{
  "activation": "relu",
  "batch_size": 64,
  "final_lr_fraction": 0.01
}
Rows from block 9, named by matrix and row number. Rows with one number belong to one channel. Each number is 128 + 32 x the weight over its row's rms, rounded and kept within 0 to 255. All counts start at 0. Numbers have three digits each. After the name is the row's rms in percent of the matrix's.
# convs0: first 3x3 conv (model.mid.2.convs.0.weight, 192x192x3x3), inputs 48-59, a 3x3 kernel for each
# convs1: second 3x3 conv (model.mid.2.convs.1.weight, 192x192x3x3, transposed), outputs 48-59, a 3x3 kernel for each
convs0.115 099:129110173142141099118155104138073107152123171126121144150166107113161088114132146131132124132153089193153135198142203134078054171157167115133153152121128091118099096160062145145123117131127106111118158148134163162154130095121101098169127138031128169172150170146165128148096085118159081120137185096125130106117149123096085110
convs0.116 101:141123064080175085107153145191135090133143121118162132127162122150129080117134144132114132146126156156112153143126158108074115153093132106155096142120113177074136150116111151188129158106100073153098131101148158123120105087092142093129114086125187051099120160117069121144114113147133159117155148062096103068162093139088119058
convs0.117 101:098095204122144156114133136115132131150121157160185094141186134139225155168122128096137108102113142120103099118052147122083139178166134108116135181079121115122128122110115172144123177131152120147131145099149098097135142169156088133148122101165217108063176115130163145123099114138081102112144173133156185148200132096154088166
convs0.118 103:119189086128133100163125141153162129153067146129112120131068104095096121068150070155082131128069097103114060138146152126060097138118145138199106103148144140135153095146161132093136138144161133125157119155113108138139118118129098157103124140113138110115133134114124071149087125104168161126103076134114160071086098118113136151
convs0.119 100:124092068125141127143107073152125109121084057125122233142078129126096122163088125141129157097166106173134118145131184180135093151102127087109134043093165100159148111133105094153089085144120131105186118176213169081157167102195067061132136069139175137129116148096147086169074199114158151085118187132114161113119166102093134101
convs0.120 101:103132163095124076115107138124116086182055147125081121141102039153142107114135213109123164117128085106068097119154124131112100095164126089074193145163162109167148104098089126171134169149092123109097140097109190092090167105150192084109173103109084154150119123119129169125119136189102147144098117176117201121128140154150109171
convs0.121 097:131132109143149140138109139151164123137144122138171069113166177155177114151116121151146124101111078173089117068119146125126102161066078080115043169081133174121143077110126121203100141107154119122178097135152108131181164103179113134096099151156114144122181088074117199110168138155083164138113130144119176088127137128088099104
convs0.122 101:153096081122081112104049139121091094093144172144117094109133153076083107143182119188140131107122159078109149186030080167102143086101141116132133192141098124121137141138136159133131149131087098075097101106079137086152185139110082124167117130150082189130137169129155068129142166092094094165148107115067182080071144197131161096
convs0.123 098:118056141145097083121126167103139148117115158122126060128111176074159113177177191161154136071202162091115137135139063111116091163127115110126153112133145183096089137109096148218123075159117129082134090132109199084089151077190102136129109104120090082153134076136110129145122093129119096122187112097103088135144165078150105127
convs0.124 101:129145112156148136117118041181097165143100077128130119089158194156116108116108075132131138108079121123086141157123127075114165133042066144205171167095104110142167140128122147127162109113128064085096109103102182113088078102087149111155133182114128122093189139189097131143161193171101147155143161158148105155143157097123170119
convs0.125 099:140089119094137118165193158133177150157136146146105117178100139199132119127155116135142179130176092047154216129157155150153141159123108124173126167130115110113162156116134093118122073121181128143112118121134154108200161146195151106132108065178150083115104141060105140108129146166102081077128185151120092099072104121094075106
convs0.126 100:159096115093130143128101143103145076126148069108094080126183090147123184109156138125187095204164101062173111182170161168110177132149041144145198209137136180135114091148117109063144088116177111107159056133138110101102094110061129134047102115154138148158157145134146125083118096128131160105132141129140127106144043175082142159
convs0.127 098:153110200117208114141125095100118154130076099095062158133192142132144144127054152144144167079159097136169097079150114026171138066150136128178132070190117067169149103140128145133157146152172112096107141099168105096119115077113153104163122128139095081127060064169121126122128209135112089111146142171156158130180148089144065135
convs0.128 098:155162097164127108145105093163096122182102109145150114113123066063190146087091105134103159139110119198149074113134142106153119160109128064100099174104160090155084088119127167139106123155183118189106146125156146121142113067078169081150119201090110120137153127115150173081116120065095071135112144124133113159135093096119087161
convs0.129 100:078087103129088147156113158127113149073089167193141110087114134152076064130086104139139100165175113134099101173154100094095091110045170189166126138047169123171066083153156106134177162116132159104112203118157138173069091109115106165085134083118168126192128140205170116157080127133126144119158118123129129184150107140184135144
convs0.130 098:133100131101152139124079155133092122073101106092163128132150096105133132143139133126187161122085146144132139160136103188152127113117136175153118100101142147171128177187111098091108158123142122119114115164150127162172133107139143162175143164094090140121112133064096151168102120145162160112124118123110144105120126155166118115
convs0.131 102:090117193093097105143109143096145168174111177116150059151145132085043131138115174112203124087128165139133127104145170113059080112176107153135126146088147153123157124140117105108172141062123123127130104117094169102103098168145143117087108141102174141112169161135174110120156139131171157125155091087144154088097062134135091165
convs0.132 099:103209145166143132121134139102126144090170139095064117109070181167115052178168105125098173158185069077167141112134093139152124106180096116120143156072194153085206126139135163144158123120157167145093141122152115144117122118073078065204104105137101114143072147112166155106173150168113128109093183035145142100090117194160153126
convs0.133 106:055104136121146090137070113154081126113103063176081181137102142168082144103126134181081125121204151086152140173137099133151138249102116179139118135095114137172159106125156159158109130165133133157169087104100006143137119178165101115072099106111123154142069161136098115119140089146136146199090091129163134186150150138163130112
convs0.134 100:084146131116141108102150101126126062189113056163094112091131186118145146124191135209093121150129110196116115114109129121097103145117125147119080128120130127149116122144129176192108157163151163135130124075193166110138052076126098150114135090116164172106126087097107150152141193144148121115135117131188120146124111084164015147
convs0.135 100:179133134194128150137175107115153167171105183103101144117106160102131142144075144156125095111150122174128094084127122151069166123113116111129182113121064102122119137144132138132138131100101090196111181128126173169151176152102148130117128154072109163148157125104103120181099152190161105154092127133143155130134118206095209099
convs0.136 101:122132094124125153079125130147164147101145140118114136091122176105094108083136131069088111080108185089090131100121188081170163138129059125134166140094132174126195102167148145146086188116231082161143147128122133155096107143169108123154168177151097118228150092098174117147114171170114093143101161124110146126103100129169144089
convs0.137 102:064129070050211094078113090085101056177168139100174147052174192124130117125084132150124113128071107148168157127150148133110095196143154174121137148174131119113109143149142135188145149138079110097080152124127097101118125122137102143153112189132169108114116051144112131141145137196133140134107102131114117098140129144143167142
convs0.138 098:105119127123110108162048146137088170147136110093133094144138125119096087126067125158125198147120131082111207144213090170075107084123122151127151099132087153128116129110068119141166140147086050168090125144123125151085105163107125131093148167190137099130114112109116171061130112127090139134170185130027168192162122199172118185
convs0.139 101:159144142152097143106154135125169156132161154098172092097195119066131090116103120129027112156221107101107140148116135104116127127129129135159086185112105076102155110117151110121120160102097165153155191129090095098151092166156119141111158144138141127138197106116219124096161177138132167133144146104147189078093094111089111102
convs0.140 101:170133180126160074117136118196138145089092153108170104105164107123087176112148120162152175130111086133164144165098077183156105105114163149130134149139127153144085160122164138072088157114159119115138140098131106082079137138138173147074162147118095126048099049147069105163136088180150108105088085138136112101106113109162098119
convs0.141 097:125097110095117149132093163115137129105150103094193131155224083106175119106118131098100111105058111083150129173161108085193165129141132066184116148111154192116145140096145090093161190115158125095101166084168154078103070079108191161108052109109082142137124150148173184104093054182130160106131150102099127093069106121121128181
convs0.142 098:099145184152123142170068148125097164141184090121133140094090136159092133161114198121142090145139145142118116170082144128148144108050197106108116111197084102087143118115150090167123128182105130146139123113118124143136135130116145137153124065164120185099166120164139153115145097149151105100138099147153118172152156135080136143
convs0.143 101:101150134199149088127138107116159168106155122119157231063172148143114052152131138149098148129078127137158120163090091074133117109156118151101108165134151146067151151126133170115102187155097156090127134105143177112087097129211082118111107158120077171129112134172124084108099092099133138109125104089142151150143143148127122188
convs0.144 100:095149130161095126128112086195111103094111144130141087113145119092095154144130094122154138080104147135133125091120173150088066087112108119112089138157135137062208045140110140172178110142131122099122150108189147056092135141164124153155236129133139106159148131128177054186134178117149103147066095181112133119149107161082145087
convs0.145 099:080107149168104202103110167188120143178125098148118117124160169158121121101136079140104112195155099152178129145102103147107113160068122121116152132118079143174115170159147127121155081156092165060102139115173098107193149088128087160150080152130117143108108132133124151106175174201116107115135115154137096133133110050138172134
convs0.146 101:111121141076161188115128157146105114145092109074188086066183092105147191112148075112150156122026130130150146135128118111154126102145119098098116150123133127122117121161103084134157169124090134121121048085085105121114123016113083114194123121089151164121118123058198138179150136121102182162098148121145117132175082104120117123
convs0.147 103:150097127095156117076125101121128139107111096207078112149132169067115126110096130145100099135135114147166138187110164193181153106124152121108103150073102085176136148169117115083184155192074134101113022120123138136109076152101109109177142053148129103127094166148137180083095105169145160128152134162137162134046147100102107155
convs0.148 098:107131139166048112076141188142140148165108085089175088103133102164116114152108113137186125154117175080084137125123122147174185109115127131148144115104118161109087082154144108141134210148097068097101176119150103160103109072110126118140139151117098125096153147114096155165114130136169080114154143174138148189156187128105090137
convs0.149 096:136063164092131171154124177145114188122104131166065117137107134158199105098110039164115144115119110114136126186069053111183116098127098146132121139084169174122124100157125136137124136141153151089160189170094150143129146090135139075142107165131127126101110110119059097147110165150082213123173083131057143049072126071154067118
convs0.150 101:128125142084142118084156149101089149168107130146163081077087123053103143150154140131113127104192105066155189115117153126050133115157140158139151168162198182085121136130092138125152095114124097130136146099153125139112140168159128124115097146136093119201097119170179093081105117100146125100168118112130232152039086152190124114
convs0.151 099:077141133145154078122170132145094119159151123146201077152177152152132151124125109131115103088103147145129175088150036087174159152169177117167134105036117116065122129079148120125136093123166110112080134083121168083181149130185083148047116189148165138108082129076112150137154064159125095094139060116182126116153072090124139164
convs0.152 101:099151123096083139086077113115162193102164119148166181113153152066118148151105170116156058123118169108122141116171158169133122150132127120139122141155159181113119102101098099115106151114075099186130128122109142121105065139126082170122127043081150117093159145159139144117133103155091131131162127070119138133105154136088171145
convs0.153 101:140144096102128136114142169145148169126125074096151108134182092123127049110125162126141101151130085203074135112109166129193188089165112111061189123219187155106123110193128108188119110107125120103134089184140133175114130133153172143169129164175112083046181102091087149132115175099127166113162177123137110161136176148137204117
convs0.154 100:092169097127097120133093147124152110125116096160097100125118157158097136156135165125092122174202188151170169146105120126210133135126113149108109126105183117127091105107078114092141128142168110126163163100172124121127163166188114106114141126142035136142135132102188132149087179131114111169128100130163111139086128102164119105
convs0.155 098:116193118121136056142086093151109090132147137162133122142067145068093116119106128144120079134145099130165133130149149103113125055139165104112111110059100137098123155104141145119107105109155083141061135159198117110086080107102130061118100162076123138102114125148099110084150162104143142089138108203168115136147165112095123206
convs0.156 099:141089182137134130131104193131068117147153113125141129131127149129162130124128135140136123124134152170186066099144160114088184135155122145105178107192118120164142172135142126115114160126186117153108112169080185175121163176182165139149118164126163118144137130161163124090154109096118131090165156156146126152084170174124109061
convs0.157 099:149153108107133130099103078185160211115130158126143128126156074103164115150107119089136138137108150165166174090146125072119131105120199145099141140121155173124110143115136134149154149178113160170133155090120150085159137203094169133149110106103122170150093123177158115164141176111137162102092130170119113113103103110126169106
convs0.158 100:095083138140122144113160059114111113193119156151104156074158172090131145126068102070173133146177136109153129191142101115150123163128076113123153111122175156184141155122157173143112142111166163129053181049120107157079122169113087121164137099185137133093149079136178083141090092157141112128116104175113098117143070134075174117
convs0.159 101:117095063120121147157179131067131107107117171085147147104107107103151109123106146104140137144138130107110147131153164150090161159155051080114142184101099141136165106142130096160169112108174199147131081099148127096131148149135120123076155149166128115073112166173216155175096186165049000156154095136127112162162091139174123122
convs0.160 099:079195153086130097092135125167107128107119074145149123135118163138133160093153218143071185115199080090119132159150106073126124105088077125197114127190098124096133119142115159114150134176127122129107142174115088094101147108109157096180111094136142129171166108108158136092079108148081149091117188118071112151101144145123126116
convs0.161 102:128097114119137124159147125119148114138113134175116096125165116134119110138102134043136111177124133108100108122145144163146121132128174161140066149133139108180164138110164076133133131123139140173129103092140173102110134135144094080123120144115134103095089132087155138102143107164137098106158157172086145116168129080141117135
convs0.162 102:152152108121112120152184098146114118108119074153190138127140119181064096118110139150153137133066161089161091124102166176105132020150125085123134075150116154123117164160138067119116154121145094125164113144070095147166142110155131122171102130151093169133155156164125122093115093142118134133096130083131187145084117071113150067
convs0.163 099:103165136122103126152112145161123075138109114077152075116150101170125116107109158226076134143120082086173140113140110144086149139139141131096119100057120206099122109107107153126164161075185129139114158130178106137101085110145108097125115169102171167074169155108111132175076122105190114150125157147138142162126079145169155185
convs0.164 099:183161154111145119133175072117091139140182131133108129054175088171137126141176153192084167148159116136132158182184060147190163146150123169108147102130091165191129123126154096143120100091113127072118155156107130102190110081160119130127209115164108142132153178157105147143059186106061125127104102179120122107071166156181124062
convs0.165 101:184201105152097081147161158111096122111131138102114066113179156144109140111132151136165092119109087095177133149111173124106107171136135151134101097133153137091155112082101125162134098132188182119141118170126169087121109130118067141162099165105144103052123165175091122135140119158130110085159168165103074112140162071163181152
convs0.166 099:083089108101119171114160122105107134100130125128113098129142117122106082112185126078117162144135165110173153096132091103158096122186079072135097143146205118126092129189139141159154106130125177148098198163131112120140125127124160156084083205174177134132046129144138088118168134109150140114127160117190102180142088127152173111
convs0.167 097:105087183082118119116142135163119139159105139159129099102110170116136129088136131162139099163130096110146141138150112161204164080184168142103189162088096144149110112123139146106194087158146140129090167163112136116128122178160120162101103108114060122119091147149125125123109128088124178143056159069131115173115070166156139099
convs0.168 099:142110178163121190172105126147154129094136136129147148160200118121163074083079212091130119106125090123144133093122097095171156184090166189107113136107128114087120116110117149220114113096150119164158151106111152147140106103161069100175192156128146112134094141135139132133148151100091136136111178090138202141026197119167094135
convs0.169 101:136056107159124094139122145123104071073157146157131125127123101088183123093131134078120095114168126133134121157120145149087085121166140128162151107089133087076078118090112141174123087137120115118125120079108140093123154112145116103102126084133140137099112064130067131113139066128091153170092100105059034061153126131070079116
convs0.170 101:139112171084130081118116165150166103131169136146119162145125165143100078139103138093115205108137120092090134201120132131138100093129145101094069084101138156135153171021134102050097102085199138092135132124161124125139117069138069159133136124204049144142087151135140095191126142143132154121152088124144144131169125105136065153
convs0.171 099:090174147161126107182150076087123120121143161083152128121116133147149176100138092153110164100099140115090099141118161159108149138122100161121142074150093088121093186090077217108119121158098098101204158137133133117156155159133117103130176140056099098168172168125213130134112075114138146172148132122172180123192112144071199180
convs0.172 099:146093145161117144106140115140150089094131164143087071118156134126125115185083096121094082104115130152150109113146179130115159149133114140102125168148104118124115139106155097155164139117155166170168101058091108078104087097089137120206134158097128161126183166112155147101110098166162085086187161113137142174128133125059085118
convs0.173 101:152103034155089113145119090128131089154132139109192116126193145112181091083136138128109048076175172126122149032155151154199131093104102133164085088132084183145205134165156075172162088110140130111127170156093176111106156108134175153122109095139166120064213097174099153136151186143155155130135099134140094076114144170103127141
convs0.174 097:146195090133088138190095105121145196100122077142134165140109096155162112162109160143215104145147149084131137166113078110171145067122104105103077084132126194164118143101139137112128141133102053094096122116107138133150163159154139137138145090131138114179158116110105125129102090108177121115072163155132134206139103149153108131
convs0.175 101:141086183180101098069072125097075157131125082063108141120128162144150135113120110110174162125134173149139154137116193193166141152118141122116119172107155113115055138103167180095093116148116159163111170120207152112169096077086107143091171162180121097136133088170114152157105111168151143142131117098123153082159078180110203201
convs1.115 100:093108180152089134163092125142125121157168104111190110156152151158066168160132089182212129145058091152150163124177095131130170112134092125167159158109147156099105141194136157073135108081106144040122098045112152116167129102138129147126061114064104120136101140166084073083103131153164194104113175100131129165156144132124152161
convs1.116 098:125078095127147124111145128139117126069102197190112176120103168149122124163168138112123088152140119104153103144168128142086157123082128171138117148143106174142122108170109170164151120139132185163158136086213151102106126146137162118111153122116138159159117148178147138069148139131176211084111140090134138173170136150131080137
convs1.117 101:102098088120120059132108123138131210168121078102127123187138125114095130141168145100136146111084112157081099142150141146180146142142051147129102138081090178197145153076131174171165099108126152104111117150083117179138126116128132173109133162080062081146136094112094153114138142106088070035106119111168175111124109150097083155
convs1.118 099:138095162137117123108125070084169150127124154148150099095094069140090142110104102044121106119158086113177083063072124108147109065129136088088101076154114130160172102136091164080141151114102159171135128119088112188112197117128121130130131137138131195161089147092091090147111102165127087127122145155167096163123123125066081161
convs1.119 100:119083067142176145135112101091124149049137090089138202186136117070117107117102110164117111145095046197145083113117105180157110151132144092153124127082096121098097166132153118131046120135166118137120164121095153149154117078105078131147154091132147112164082108165176085153143135156144167137173097109120158099128086136169138119
convs1.120 100:145074175088151126166065116142176181147137094142122052167075129109127170114141094165169085086115116133107130144162108124103129127085096095123077138110144094112146168148158083132074115128105111091122072099119109151098124182165153104148027100131138151123153152181164136109119146143099092125123120120078142116144113109118087187
convs1.121 103:120101084153115196190165133095189152119109080106184121153105139090075168120147113101077112149194097136161165213126143145147133130175077132129163098090130110088099155095099069190153151135151138144201121171222148149181139110162226141081159100149109097122173098122092116109090061118165159095141102126149211113136116120124142167
convs1.122 102:107123101107106154188175102166129060131057173218130182102143152145147106140079120130129090122124161086133144149142120168143115137097144163146142130117148055128179137120121129081144093173121117069137130105177126114122146136197098166083152163025197078070125121131153068117120152165083140128113138136063073190155114123127129122
convs1.123 101:079204168162121084165113173130075098167117133151139149103108132086074097124127123178145169116063163156159113170096098176113096111211158192134150089091129180129095167133135101120131128128118116150102114144160055206124171158126066083132121110138137135192086147121150167118134163164105167117096056153110123177162087162138130116
convs1.124 102:156132124175163095133139121092112084055154160124115097138140159138092066186180160112118148124099110121172113137061077123079118098161079153183108077097173169164123126088146053072114129101128162131103104180143146067084098154109086129130118087101164106136079156200115164094109186110066116100133113185144166145103112127119105089
convs1.125 101:091148097114172146136156172161127140141157107104143131126107126141066134133087116191148214144120170135105141079053158158131141145084056158115208143139087137092157109124146147111144105087163123178132173191121123108112128112114104101083143125132136074113161093128166071105165086107156099106122151109110084202081105142086180153
convs1.126 100:139112102090253150147142130139086114112130130096174091144124153156162159148095102115126177107196158171079152084127164095077120162086165151139149066163191087107097098135163089078164213143128128137137099120136105173148193131115142121121157116098176115146090056138087171107054132152129111152083139123147114152143161138117084132
convs1.127 100:177106109144107103102167190117150072147121100162116128169086107138123102105093097091087136125144117110160155143158157095106067155129144095120095136150178172129144140107141093141130130137037111035113058113155122125139151173102135106137078173096078102090149132102137149155164101149104156100077152182060128162133138092129120168
convs1.128 098:172110195116108168113123156129076082101120095096081179131116209136105140142165150122124178183193135132132096098112136166127144138124120164112164162159115111144130141125068107129125159139126177119125161155176131147128154146143093161142131163119098170074175156146103156162125131065093089112181132103113181130159122136145118089
convs1.129 100:125062132089149120106053096152151131180118128131120126123171091137134134153130139147150155154132124137090169108100152115122139132114144143126165142171078211176162154143142115082093139127097086085135118154091129171075152144143071066110121133124171121179088167144157091182098144078096171139045105098033140145060149122085181147
convs1.130 101:101115202122096118124114147133139102106145114227125158155161102075141144140149109101113094130177096103174140082029180076128133158085104112089071184122128108081133116129167137125120104143162128170131094075134112146132172156100188183151072145174101085106150091095148146186076173119110163144052165107108129153126073130111130147
convs1.131 101:169120107086118114127153153144061126138148096100170144141181108125089163139088092113136149115162144203129158117109155207071198178169106116124126110156154139085153185094138159133193125157120160121186092146159155150109158079097116121070145160137101173121100137157120103072182071078070148159136129112184150088126130113174151124
convs1.132 099:146117104139157138182134124129110130106189145131143182150101163172137128132141154148146150076156107098108097107084133094160108066143147111098057130106084144125161166190074107128152163137154090109150132133103143135151143076090193068132109118111098157130141078148172091164092148114146094133171122098115101108081170160185121152
convs1.133 099:181100108121168187139147169129074160111123126094150129092124115061145169100112135150139119128145144163119153126142127207079143112139132128049127148151082145092135157097132122142110117118177087142118133193103168186121095101094146096129121090163105125065083114183131135116166159134105154081105170132098072128070105060193078067
convs1.134 098:174166132115141207112164136158093110178083070175147100108105130162156130068100187091151158145092067140098092108174136133108157115146089135152142148111118158159163138125070131153155075173102115116175160107120102092065171131134140117126144102146175124135158113117076184120138114150153144123136119079072120141102141196122209087
convs1.135 098:160235112158185046090072137067177109068139077080061123125094131170100151128194114136107114094122090114196114108165100177138171151097155083137123120061152111147116111154187135121088151147167151120137075168142162144096073109093107110109117157107129156119186095141140159110117105122089237109108154117159124138158143149102142064
convs1.136 098:163186142096114200121148096102119131051142128187096082188111164124165116072175097117140127148092126107086134134081127119142095064110078193197119107106135116109102146112179095084104061137095070118175176105156126138095150066171139152148138077124111155120102112089139175151109130156128094108099095083151089137177150094189176121
convs1.137 100:124116111105111118138116172103111124114152136134080133113109094130096107071114087117112115091135151130147174104157136113085076128100119186109130104215052137129098144131132095101107135027051042139137113103068064120085119173103171157114145152083152109137092179104091137110087170134125194121088107120149114109124074113156138153
convs1.138 101:070169070152084170110129108066126128148114179122118088129162113091085125087099126094090164098086173117109131144067103179151135130135099124115128135168145088096132073153157148103124160125135122125121112173123167136168058132131108103107153134112140160157163180111102105160120162167167084074107132170155094099128075145165164185
convs1.139 100:188139123114109121144122171062112153134143022089105099187156172138160158156093161104116168137180110047153135146126147131159100140128088170133128088106135128089117172113102196125122184183119120095156157127107102171111110102159118148086175072105131129182168078096159179165113104189130096093123162170055190171099163120158100180
convs1.140 096:220157105095124088136161103164079162150150186057090182086085158130119137129091157174134182110106127094145124129130139098130156099102171126096118140090147143138186142171160128152073104136142155070121098201133174120149155072093129144119119127146153102135105144094130120140195145208080144177141128133154147194068142106109101118
convs1.141 098:087118155170084162111140123130178098165147112122135160135192076078114162164118092192122114142139143165157101083137114148136130141132182098089115084099119084136167158101114111143111188154061118116112153139102112185176094068109179119159139175133138151083063125161116155144126117122096090117168136178122156156103128160096170117
convs1.142 098:136107094049125131162130095122093149199118137074095085083134142126173174151057104182192127101159096161090138122129087208142122156144125108069132122143072109102108131176106150147154132178083109122158207140142136077135117192099096165113132148090120200148088160142064126084126114143134145111078154178109155081142131143136159127
convs1.143 102:140122132099161140114116206076167109135134172145161094109157113114149076100118117139146120115097056133162091138108169091110117102118163141085106153091184194124219134123186111127121123116136146155085148140179162176200132101085134072155138167139103102110134126113126181146197154125081119119125103116137184106086156061140118139
convs1.144 100:088137100146139110172145063113130067128117108141167091158148110151094132137186131094128174085146112156166139111106137107112208197143140155117149094147038144134151129168115100095114107104139117150127155095111062166128127075152125077092103124174165170030156121127179112095184096219113086119110082173113101143029134147131089151
convs1.145 098:137124124153133157084105117160125120162191171115141138082087153113125141162188151132122062165175145180078089162173075125187082156148161156101103097138176135086120139150117063133088196209161159137163197094130166093175078174155119111084090075117093165150117178071112112117113135141115116134039164086137084088104106145147123089
convs1.146 100:104122179078115128149142126140134126070122127169125123151132164076094100122162131086190086132139132194139070144128111124129136161149127098144121155070082084153170096098122176119163123115126098110152126215137163129145135085128137118141066149123111106155152178173134085150129103126119078118127129150114148135133155131164109159
convs1.147 100:074150147107077086179127120111103116152100173099111149060144078186170143113079145140111142142114107176169180126114100129122124152062109153080141161149148123134134109160127133144177083121121127123111174095190086118125140145211118110094169155038114142093125085158130122093209103145128119078056117143056060094164127159128140108
convs1.148 102:118188192100138122091169134145124115125207117168098147112029158111146102125189123131108136114126055163180166171121142211165088108147073156106133164188128116138108196144138170104111111126101134045140111139090107151135160109081091112143134139140193207168144134150144130089176107091106104105180132077107096157141073115081152120
convs1.149 099:139103145088086155154118156162081177155104083110091156123151115144167116161102130089122061192152064086146138167164109129085094204134156154161100129155114109098115145158102104146114145116104147183169145122116174066091143150156092108145083185101110163075139121083131167136134161146215059102107124104110164128125147123143155172
convs1.150 099:127101152051125131168174131152110135169064092143145098149112122123159129132117111184156116108132117177167146157137081156153115132144143153125149172096161094146147101097107108106145116126181065162140122185177187129155081091139165111107161161097140210114136088115092108093056139143127111128153172142099107108163131134115100098
convs1.151 097:143105092126155124105133098058132187110142122118079164113146145160130144125100131123151167147085096170168163126133176159106140116179136102120100158103127129141136100147163154133160138142124164181095074131055124162138165118158202100122124101106104129129095137145140174150161144145120102142103135141085071079196097159103134185
convs1.152 100:138135101053100111100112090164065111179166088055118128103108144160122070149129092133124088156162166156186163090144137084088217131116110162154102196221166127174143198130121144157141107093146128119123112117154140157109072169108152110070108158096195160137153129136126108182091115129135168164148139108161115172138146106126089141
convs1.153 100:199154181128094126092115185136081123106102140159095147095143109191061128127107131093161114133147107137153140180124151094081087132133124112080127146109172196114097121160150117118085093115151180111135102147204148127179114110192126142155096135127181106145123129126082134159124164161140143127120090080174071138134117144119108085
convs1.154 102:127159113170100171093180134068124122140114145150150144132119189153073178190145178116195085138118162038108187157168142183146124146099155081061138152109169193113127119174088117159123115089113101141121208108159216112156112139168109111096143131109084090090132122097108150139162135144115131164116079099168171134173163174088146098
convs1.155 101:137117137178163114101113117087138140162168156179093186086113131090172121145204146099122134194116169170113132177157057129106162086093153125141205115109138079046123123107177186115143125149147116153085128151120181133124178133138106165083107136124162109117174110183092107107111126107114168097133168221065115138147138143126116101
convs1.156 103:075082095083095128109135176105059147119119147106078107087153075119090111109155076144154110136109077195120127109103108187089149153161132115119146102141091095176146177177097145082163139108121099121095122209170137161128108156129085119131139101148129086105146175186124163121129096069114117149184120096188149075127072108120164157
convs1.157 098:125123149175114125114086098195184110165075221126106146144196128087137170130102151084100144124098170179149134132120157101154112084092082148184084119111109154178115119104092124095128114165143164073108195119132133109129149135090068141178084122159082110103158152168110134075111162130113140132115131095094104100067056123127127138
convs1.158 101:137081128149069141137148144178098099114186114132111140109139045113126213136138172153048109141169148187110177175182145150189134165130151181104158138136108220121101160104122114107169154075109186115152132153108150173120092118122130142131145140103111097083084106128068146115172064142135136124144119111124112165138129158091242126
convs1.159 097:097152157093130081174113106152104173081134071089088077125066103150150123150137128123162123082147152134158143162184158202120172120109191101113099089128101119115130158119160105132126140117155136179076097135146101079095142132161100131102098122131125107140068186144174136197174124125143130189071145165159118064112128110125125132
convs1.160 099:104126132159104143128095149115088158150104104078107146124137170182191121165090134160103201101150129103154050138192180137099148137126103079141149124161124128188131137138135092117092148162136116167170121169110149135142203144124130082170150115110087096118099139151111092080098101163139170127173151097134152154103151138156132110
convs1.161 099:187112126126167106074134159097143091108164123115059144102143120168086182146150096125094169153167097091086061109169188154142146166202161143148118145185118100143103150107109192139124137158128096158103113128132109183079117128115169080126186152057146150167117144166129085121068118144148147117152193131095166129125149105053011140
convs1.162 102:083126199061129121130111209176102135106116115096090079114132144168123152088145135147091103119146101118093167159123149167105174113119121080122135128104052122084142152104136131139101151124222129118076113105123095134176173116126188116110075122162105137117112091157131110158130114133101188104141128054103117146098099160104124139
convs1.163 100:158179107134113135122140123052153191120097121178176129104110094096182130084091129123124168157107146148114135108135148103159119152118116159152153078068105082127118123136132146126180156090129141148078087096160088144083113111174174097139081140121122157202140147107053095136202125170096132157141138129162127162069176132116142100
convs1.164 100:083151143166105147119106151103115038089177137142092061164152114134151173123106093126128119134149092110119097112139119057133158091112134140125122116132122118091138178149070090086115109119110154139114099096197127073160115156133127123154093160122144100120154141117129123108203110163133099142073166130175141090090110169166163139
convs1.165 099:152149145160101080117138089145137109089109200204168123164115166106074103226156132164132056062164094154100095127081093111173137137115162166156123126106122133140132099141099110123143066150121104142210125118171082158094076109157080225171085143141143164111152156078127110103160147083123180103091077164109149149182118121135171105
convs1.166 100:150134097119085162134143121074089179098067103137096106154148172107096156157168114124080088155153137056139082159117108147113131132127129108103138151113122136068121104187086098070127105116134090066174094114140145134113096115112121149109102104153140166127175155159086144082087104140146177166178127209131102122121121107119155196
convs1.167 101:121134128189108103116110129152178149199120092142147145105119165192143111144120164157137153160101115129064109113129130131116103083160099135163110166116142131118086138199188114163121166166095143102177134138118032124167062108139120093113153140123092152171131056107123125099115154161109090090114127081118059124130121098171067151
convs1.168 101:089126095155127128134122150107098101116150141178162149169192118092104120109107126074140106104125140100090151093116096140128164078039134112138168115071145094117108084109127181144145150112169120080108134149110130106080155117161151178079072123162095104124082072142170107161161103121143133108110192139106130154153217146079129152
convs1.169 097:134122102177100150102126072135191137124097074097139176109158090160140098140130141116180150135183183121160146149156138118148168108130085133148120134110132164195147174100128102184099075138132109115123066140182130126154109085117092115120176108175158123101122188142137186097095151055156159085083115127169153203157133126117155118
convs1.170 105:121159049129125146155141142121112138180103130139136128153090139193133178132144100114123131132132100103159145112119115148192134158164121207136147132078086173117148138061145116179107147118162096117117131123093133145140149143161085061100168109112150144152148107140140162147186101170141098152186153129156128109129130121117137114
convs1.171 103:101201090095177147157132129136130106129135151118077135133161094171125178127111113120111147107103118134096110130103120073072139087159184141106137149116122136091108127082125146070110214119117137146123099116151157126122115161112171124141076098198105120086085099178080122199166115141095081134155173157072134077123166079112177190
convs1.172 101:143112148120102157114138100133107156183157127156105167127172153202135102179141128072115086135059129149171144130149067196130124142138045119124151187082133104138163121089173128080185148081128148172142093144116145118145175152133111148149196036121137208107107073159084151182190136081095125108151146213168111074099189139113113177
convs1.173 099:098096103144113089085114119138112170107160110168148161122109158140143079142069097143111156104149154176102079106124154097112121169152119082159157105154153152109069153165153105082127087066128132128108091124148109174142085167134138132134054108162093133176091071094127125139100159164151199082154091217148175118151134110173138141
convs1.174 101:186133184091069135080172129127126003121127148154131147147130110122125151079095053114143118153166074156125127157048140154123123153093115126135146121157110132110151131083164131117087144152141070128135121178111087130093101130164144139097154153076084078185146111092199164123136100077154164196163141146137145150138118078139106178
convs1.175 104:107110158100103134124171119176131170123133088111116112105110094172119134125078153113135193164163135071081124140111147157110125127118160153166072070095152165110091116106118148124137114118117083137093153130154135115129135138113118128102126138179143149150111120109147145129094129124102142111132153150121137124153165128078107103